config.toml
model = "image embedding model"
dataset = "rendered made-up planets"
train_examples = 195000
image_size = 48
crop_scale_min = 1
horizontal_flip = true
color_jitter = 0.2
targets = ["kind"]
num_classes = 7
embedding_dim = 64
arch = "vit"
norm = "rmsnorm"
norm_position = "pre"
activation = "gelu"
mlp_ratio = 3
head_dim = 16
fused_qkv = false
bias = "all"
qk_norm = false
parallel_block = false
inner_norm = false
moe = "top_k"
num_experts = 16
moe_every = 2
expert_mlp_ratio = 0.25
experts_per_token = 1
shared_expert = true
patch_size = [6, 6]
layers = 8
width = 192
positions = "learned"
pooling = "attention"
am_softmax_margin = 0.3
am_softmax_scale = 30
residual_init = "zero_last"
optimizer = "soap"
beta2 = 0.95
lr = 0.0034
beta1 = 0.95
shampoo_beta = 0.95
eps = 1e-08
precondition_frequency = 32
max_precond_dim = 1536
one_sided = true
adamw_lr_other_params = 0.0015
steps = 19900
batch_size = 384
epochs = 39.2
lr_schedule = "cosine"
final_lr_fraction = 0
warmup_steps = 1990
weight_decay = 0.1
adamw_weight_decay_other_params = 0
Rows from expert 5 of block 3, named by matrix and row number. Rows with one number belong to one neuron. Each number is 128 + 24 x the weight over its row's rms, rounded and kept within 0 to 255. All counts start at 0. Numbers have three digits each. After the name is the row's rms in percent of the matrix's.
# up: expert up (model.blocks.3.mlp.up, 16x48x192), inputs 96-191
# down: expert down (model.blocks.3.mlp.down, 16x192x48, transposed), outputs 96-191
up.12 146:158155150180153154093122167059132126109114151094111125115170151168114154150125142119126160149126141142139146141169139134148080139120100084136141142119127092143165141116116129129149122175125143144117103162147106151132109123109101104093115114095129099117127111147104136125101082134071158159
down.12 135:149125109117090134115147152154095151112127090116115127165117113137144149129085165151178127183085151119110151108142103167110152103118168132211147130091154092130129141153135122136101133143134162134126081154129121120134089117138122115116113130141150117179158138130153108158140114118131160092
up.13 084:135119128092127142071147149120165132137150123137111147128083155170102121129129110097085105140098137109153105128084135124170145139119108126105099161110144149085136128114109140073144126138111108142161132104127106140142165152105098112105124141118124115107114151122143140085155094169112172161
down.13 067:116154139134158161133139095140154144117127094144154145088127137073179114105143134115118113129144105104117144120141147144105159092143104134188161168144150147136142147148146110139106150112152142144119099144142142087153126117139118110123111119145159175137131127165132134138089081114139121127
up.14 086:134107129106154102154098134108131111147135111127155107118118116118096089123150130128105178137112098158104121140071169109175132155138106134095093115134090148161123134098140128098107131100147114133126116086142147134079123159115118171142131105116079120121149123137122124087153156154105100117
down.14 073:123107113126153155100144127124110122128123114134126132089137157120139127163137204128096135138074187148127148135127140114141109124108096103090105131107142128164158161150105145106134130109125149150153123142148163151110122128120129107142127164143136103090164141129092114124131088133106133112
up.15 061:113131112071104130128139124146121120185090133164151149152121122167137147116173137171104107154138117131116135110096119079131119105125118106099146113166120134136103123139111146121149136114117112082136133130115124110110156152108111133147178158176128125082165171098111103132161073158117131159
down.15 061:165106149149131131130114124093105147163113151176125151146157148059115151186186138167093130071140149147129109152127134119145117143133133127083114120119115153087141125097179142127154146139125114112118177126129108150136102124132146135160115122111110117057091136087121125141147107176081096175
up.16 095:120157162130132136122107109159153118125116111109119162081103101163121144146146119146117148118132117096078122144141144117151130127129124168125103110110113111124147193113126141148112091118131117133074134141131115113099131104106128145120176140155095134183162155138119154073172172145107118151
down.16 096:122151122119142165153157119139154175174138111168105174134157091096170147109176099111099123119070137092128126142116136088118146108122147105132103140088158134139167154127123126158161117141159172109119136152133113140116133098139174102114115140163121088109107146144146100144134136193103120100
up.17 074:092107101100111139095142131129120106155121122093125097160129147156097100116165157110088123143123115151134126125087095099149125097104100125084104119158117122144114110115065092096130142135167092146111177109078134132113160147091109093134133127127114148127117124127112104105113106168081159130
down.17 061:156152140132125115093098139129123134146109133111110113076132135128123135165145105155143140092143145112107112157099164110152127140131083118103138150123120149150122138106121100097115122143138113120080129102117167143071158142122124149091201116119094148115081123153113153096095124112107092128
up.18 098:130127132154143169117110104122134108137123112116093142111096086192138167165129085130127159125104178079120107128116116090176127150098124114114110134111120103134158155116072103125141110108086119146146118128089101146101161115102111161096160163131136113148113199163141146116157116126143142128
down.18 138:138117155161117116172121134096118119125112148117151101111118093115093154105167069110128151103147092133151140095114160106143126166156119127119123154119121145130128089103162162141143164112160127104127155096159126118126086172171121150151108132108085146135087081115142139106138156117120063129
up.19 110:175116157148145110127124121089109092114110132107129132130152147116149162124100133190132162139159145147113108170128092086128076128154131122133117083131107068147147149134134140139138148122140130117113128150085145186098109086147144104139127162097098100140142152140079122145151122129120133069
down.19 107:156109170128082128067108157104105145072120149095115102151123179133113101171080134171145110161116163155143086140158119179146126154128128139152137119127092156099125111128127145090097127149079135127150123111119051166149123146116103145145122112097167106106122122115084107145121105128148140143
up.20 134:153152160129089110150159105129145171115133132124160095132163151096131077091097156132131174154129099178102144132133133160122128128145115123154106184115139125135137111131174147102138195149133126120107121122174137097118077117163131103125128074108114107135106118135117127128129129130125122158
down.20 123:140168140152157130162137142084154138127115165102137089130141093110095123096131132068141157135123106147131180119142108091123125138143117069122121166112139072144144102144154167160148148129188141136117157118157150129148097154158113125119083120120135097118112093118153109136140093133062110105
up.21 099:117106162109149144119119133140113127110134170123124117153084148130155144144134105139099087115079131103127116095135094126152155132126118142127094119134155156125140119128086121117110116131118116142144167101120108145105172141107107150103172138143139114118141158172155132116127164150107183111
down.21 077:147093087112098137104137135155127133150145097162095157159164146073132112174130122167104125088123148120128133146124149129126170110092130147130122124122093127103133158098108115071097138138069166122175068144122112138131132121080139117137132089122135135088140140132107133120150126181145125117
up.22 076:129111157118145148143106118117120120104135185091147106128109146163154126108151128103089177153094129148132104130117129101143169128131088134094109139168173135143143115128110130121146149087140109084110144098125131134087148159115140155120135109106120131119138150149124124109176122164114095147
down.22 067:132115155122134158120144153134127118108125154176119148150172104114138133131187066167101143088132160125091118105113062100116128142121167119125112146107142131139131141101135120150150142155153139097163100180110122135141101111128162089150101098132160083125092142093132160134126121149133095099
up.23 134:145101153132135103131085134085098125106095120110136118097162167120144140144136140160134137125125143151098100158114103125124076161144127141146130088148117106170097119132150136156104135132160126136137104135110134178110088116172102127145120147091120142107111109118077129143095103130153110074
down.23 143:158125163151090115101100139108093109097087145149149097161127133146110157149131120170126154130151134166159094122155120158125087168154147148123152118140094146157113094161144157131111116153102104096119125119150086155164110140148101151172119120096120116122104096094113130148127092138122092127
up.24 105:080152149102111126146195104163191167145144114110127133144149140132123058087109140120145133159132101126129142094116119114108147088134137117154126175129139104106147130090118089099130141158112114150123117126135121077125143121091126093112142087150151126144116129144131104132168144116137140173
down.24 090:107133117087113116115164127152140157124145102130136139154137111134136064093110167092126105130091123109062155152125083146098161097121139104169112138103127108120131141166130122149115129113151141153179115136092119144146159123106157074120097105138171104098150142122167077159159099172170143128
up.25 123:161141117153150141087099177077121122102133160082100113158144165151105162157135123121113131143072141136132146148145127140158121145094090096113134155110147101143156148119128114122138121144128173135116153133116128156109123145085104095074134129129105120124153112144113095127120109152077157115
down.25 135:093087125093107111112140112168125140106153098120143136108086126147137107135144113161124109118132123107106127108086115120137141123100136164148135140124133154103116138124118107101102135088139101138166108108112136108093132154127129136140142156140144148161135140086145163118104145083186148099
up.26 078:148084109127149146135135123148122134143106121143155143134136146130130123123102119126111147139101107091095131069085150122124169146116124152074140126107125111133105153125105115132105131105134110103127118130132209097129149151109163147151139138145092143117162115111131101148144135155146107132
down.26 068:193125123097109130136133157127103143133121123122097119123128139136123166130129153138161130162079134129159118155112119101144132150131134130122114110094130130139132134118122170134150156103129172139119169090133100162106094098158141148133090136131071077122103145123121127131176152118119121075
up.27 088:100172116104108136111160138165149134162114171098136156112106125128153116128145126103113107113125123126109137075117152150139136110120125126098118120123149141108097124094088120083091121126140062133110176085116147099131139189117139111084166104138100169106148163133146116120136101141152131154
down.27 091:180151150120131118120117148102115155153139141126095124141144158115117130165108155173138113133110159122150122180160103141146111147115132131121109100082080151090132152122116111120111121142110140151124143119116079168100112095122162145119115141124087103096093130101082133139127108145127132116
up.28 077:104058125097123158081142112143087171119111114156127112161144128113123098115079143071110075122113137139165145126085158138140147123117118155103131159142136178137144118143127151111154153130132132118122126121091127125100126165116130101148130159162091138098135127139155111146150120145144111163
down.28 081:170112137117115114108126169088116167123138151104123120112114167120110142149111128147129107129110114131147140135119164144159139118122088100128097135083113151124128134076155125129157159098161166145144184093146135169089108150121121113140126112124094108095118108164129135091081117129112090126
up.29 103:135142097127145173131120113145125169111112147168092169155142141147141133115099097073146113123126144101149115126116126128093134147108150109128129140125152109134129155175124081148141107150113183099117114184100136128179150123086125108123128170155132149139133137140143084164137100119127141122
down.29 103:136107101099138140117144124146124141144153100149089168089117142136183158162157149173115103144101155096098125153101138111134127108107114128168117120082166119128153172133113101125155127124112157148129125166101129133085118090119165120117141174163104124130139179154103176129143138144116145101
up.30 111:121140113151145151129139112147163127133147164124100141155095137179115135137155078105106137120137151091134135111143151104154127122118117121121106146114139117108183155103088118111158119157145138148053135136136134128132182122088137134136146152152100117145127180136137130106142136150093119152
down.30 144:064139147153168154145132100125142114151119163137118162077104066172104164104158071110108155063157144094153137114133134067146098133134130139104106133135109141119152148128116139131145103130149125118092112132131133128140155131138138149140136170142116121135114131135160157103134132153105115134
up.31 066:178112137093109103100111087121103137101119129157147117131132127137145146150130148145113112118138141127099117167093132128142113172129087124102117087164145138130139151132114132117124155079132138162127110153088172183064145097141139150167135150117100119111125135156078155131123113144137102079
down.31 050:153105129133090078119100136110091099098157138125114126102064140169127100157109134167173121146161146123100110107139134152151124131119130152184169110119158119109108116131130117120112117119139107138155105122093099116106086127116067148156126135108141162169083128105118164123129163108170133135
up.32 120:132149087128137172148136137146131140138158126147088159149132140156172148105108097119147107163162123113165130174144096109089101113105159111118135122146165094144136158163127074126140119130106149120082121167114139129146174110130153122148163144150133138180117159152127113166116115114126174115
down.32 128:125123109104146152103141083143125155139148118124092168100114155157160130173126161153134118138124169105107130151136140132145148105077104116144107127111126124114157181135093082110130122136108164180132087161104127136099144108088126100107159172152135127118177151170106143141132123105147156104
up.33 133:110089092114166129134107129162104109146093136165128150112088117119143132135142139121123106111130166116124109089092163138126170127117143168108151092145145157151089138130119102120104094116149092111138128105093148121114117160133110148137148170133095189108149107117146135139140136138158110103
down.33 128:175130151139157155128141165109141118120133148108110143116126112143125156150088125134193148168156116110141187120137104106140124123133117098178113147109145081134155133134124130150149146146158162174139079153153141124130087119134127113142133123136136089162127158144134192092138115093095156098
up.34 116:117098089143121129131138136115091117172097133124138058152113129132130120090148110112120118169137125166135155125125153112121136143074137124079128152139116136143097118109141112142123129095160137148111165106117134128113117196149126114146144123137113129120123084146128053141141140138108090114
down.34 108:145127109167152143101119092102091104135079144148131127123139123140105171127104145134113114100127146143145109121170146135139124150096126100148125150134103131157139134176106127142127080156103156119135115117139108151164167135105067122156150155128118115102129099122143094149118139125089132135
up.35 095:127151045136154164143111116159122154153116114131124153142126103133152139124130125120146152154150146114135145103161123098095137093107172121135143124117154092170125160161124099173138090164119150118110129168109168106162134108111142122131161132153132115158151164149175119170155139118109164142
down.35 082:127114118095127151135136105142130135137148084123109168115111130135174129178159109148151112109109143098116118122122136142150148124111123155158119127099118163106148168081104104099116147096116166142152086137089110119075113116123140118109112156149143161151162159170126179082129161092156135107
up.36 077:140125107096132143090135161147117132118128139118161087122128114151096138072137136128110089166096114147149152111112112155165134157135117086097128160147150155126102104109104139115123105100135121164126145065099130136143160176126136148113138110132109122108190158123138114133145100147096150111
down.36 076:138086126105091092152144157128076120128117135140144118132121129106126121125119119181112111109110128145087129124066123128145128168117147141101093134105127131119098108122147131113124148107139112097176107104129108135111105136147132157147108129112163102133132125076108137123138136120170092079
up.37 087:145128128141124168109147130125143115116193157113082135147115152149108119137135078126099145093139140117139168117166110117176154138094110106104095152098135146090179135074098132094131130113169116133122140120128114135120140107112121156102143123138105119110100140149133142092135110158105142151
down.37 069:117159118166154115136096148129123135164104162126104137107126090154155177143141105136162159122133162132109113095143139113127098157147123159110106102115074089169144159115124106145124117160122150106074085153125170127106123109145149136128134131134112137138110156155143142098137142180063114151
up.38 072:175141150138172160111137144105168158135107149106124093105123153148114108131118142084096142148087144150128109134112117112156122145100077114110107172104116155145199144133138121144149133175130149144125108155138154134097144124154081104117135108120120083125162133175130140098162163158104120175
down.38 058:141104150106115142106116117161140113126121067165132120113117110079154112155128113174110107106122134112146105176112123111104157126163140207151170113152060167109116139133127120103111090125118123071126128104143137126113128118126149151197178112142122160159134127134123169105148133125154116106
up.39 146:082089123118128105103099119127105136126096106121136167084139141120083120142116160124143140101124146141088093119102131162125111149138135151135151069129112114167079131153140120124082109129118104156150108112093169151111109130117114122104126164107099188126151091091115131143117125119164119067
down.39 156:143118151147106112099116153137090085093105176135145114165132139143113141133119119180132159141169150148133109106129104146104113153156167161139144108142138115129112099145149156152100110147121090099132074122145120113154094142167120144173117127100140135136104111094111129139131111150151131121
up.40 080:117119109143137137087096102117126118134119132093159112133088135125104131156163128061088136135116101149148140125115147153164146128113085144095127140151155140119136135143136158101148134127164118122075143103139133128146147163131084122076157123148112138131161121141134141085154126167091120158
down.40 063:133128103136150168145151138136130136111162111139138121133201116106152115133140135129068134110108107111139149147138138097107158112109137101114153138149106147123120131095151151140165148107129148080161181133153135144134127136116155097154076092130155108075145100124152110149123108173112125164
up.41 114:103138157138114167117118114126150135150146156097073151138115156189096124136165102139119170085138156114140129123147122079160114171110116129114097120120119112099139146124075088093138110130106114157081107114106142139130204113090164143123160144138114128133122160146137089116164111136123141152
down.41 149:128138171168139133147119113083125126123107179085110111085093116164099166145149096117128166105164142117155130120157160083172088178143088143102093125123100125147157117113107158121150126115144132147099123102149135145130155142155116157136153183124100118128109128157123156091156135107109104115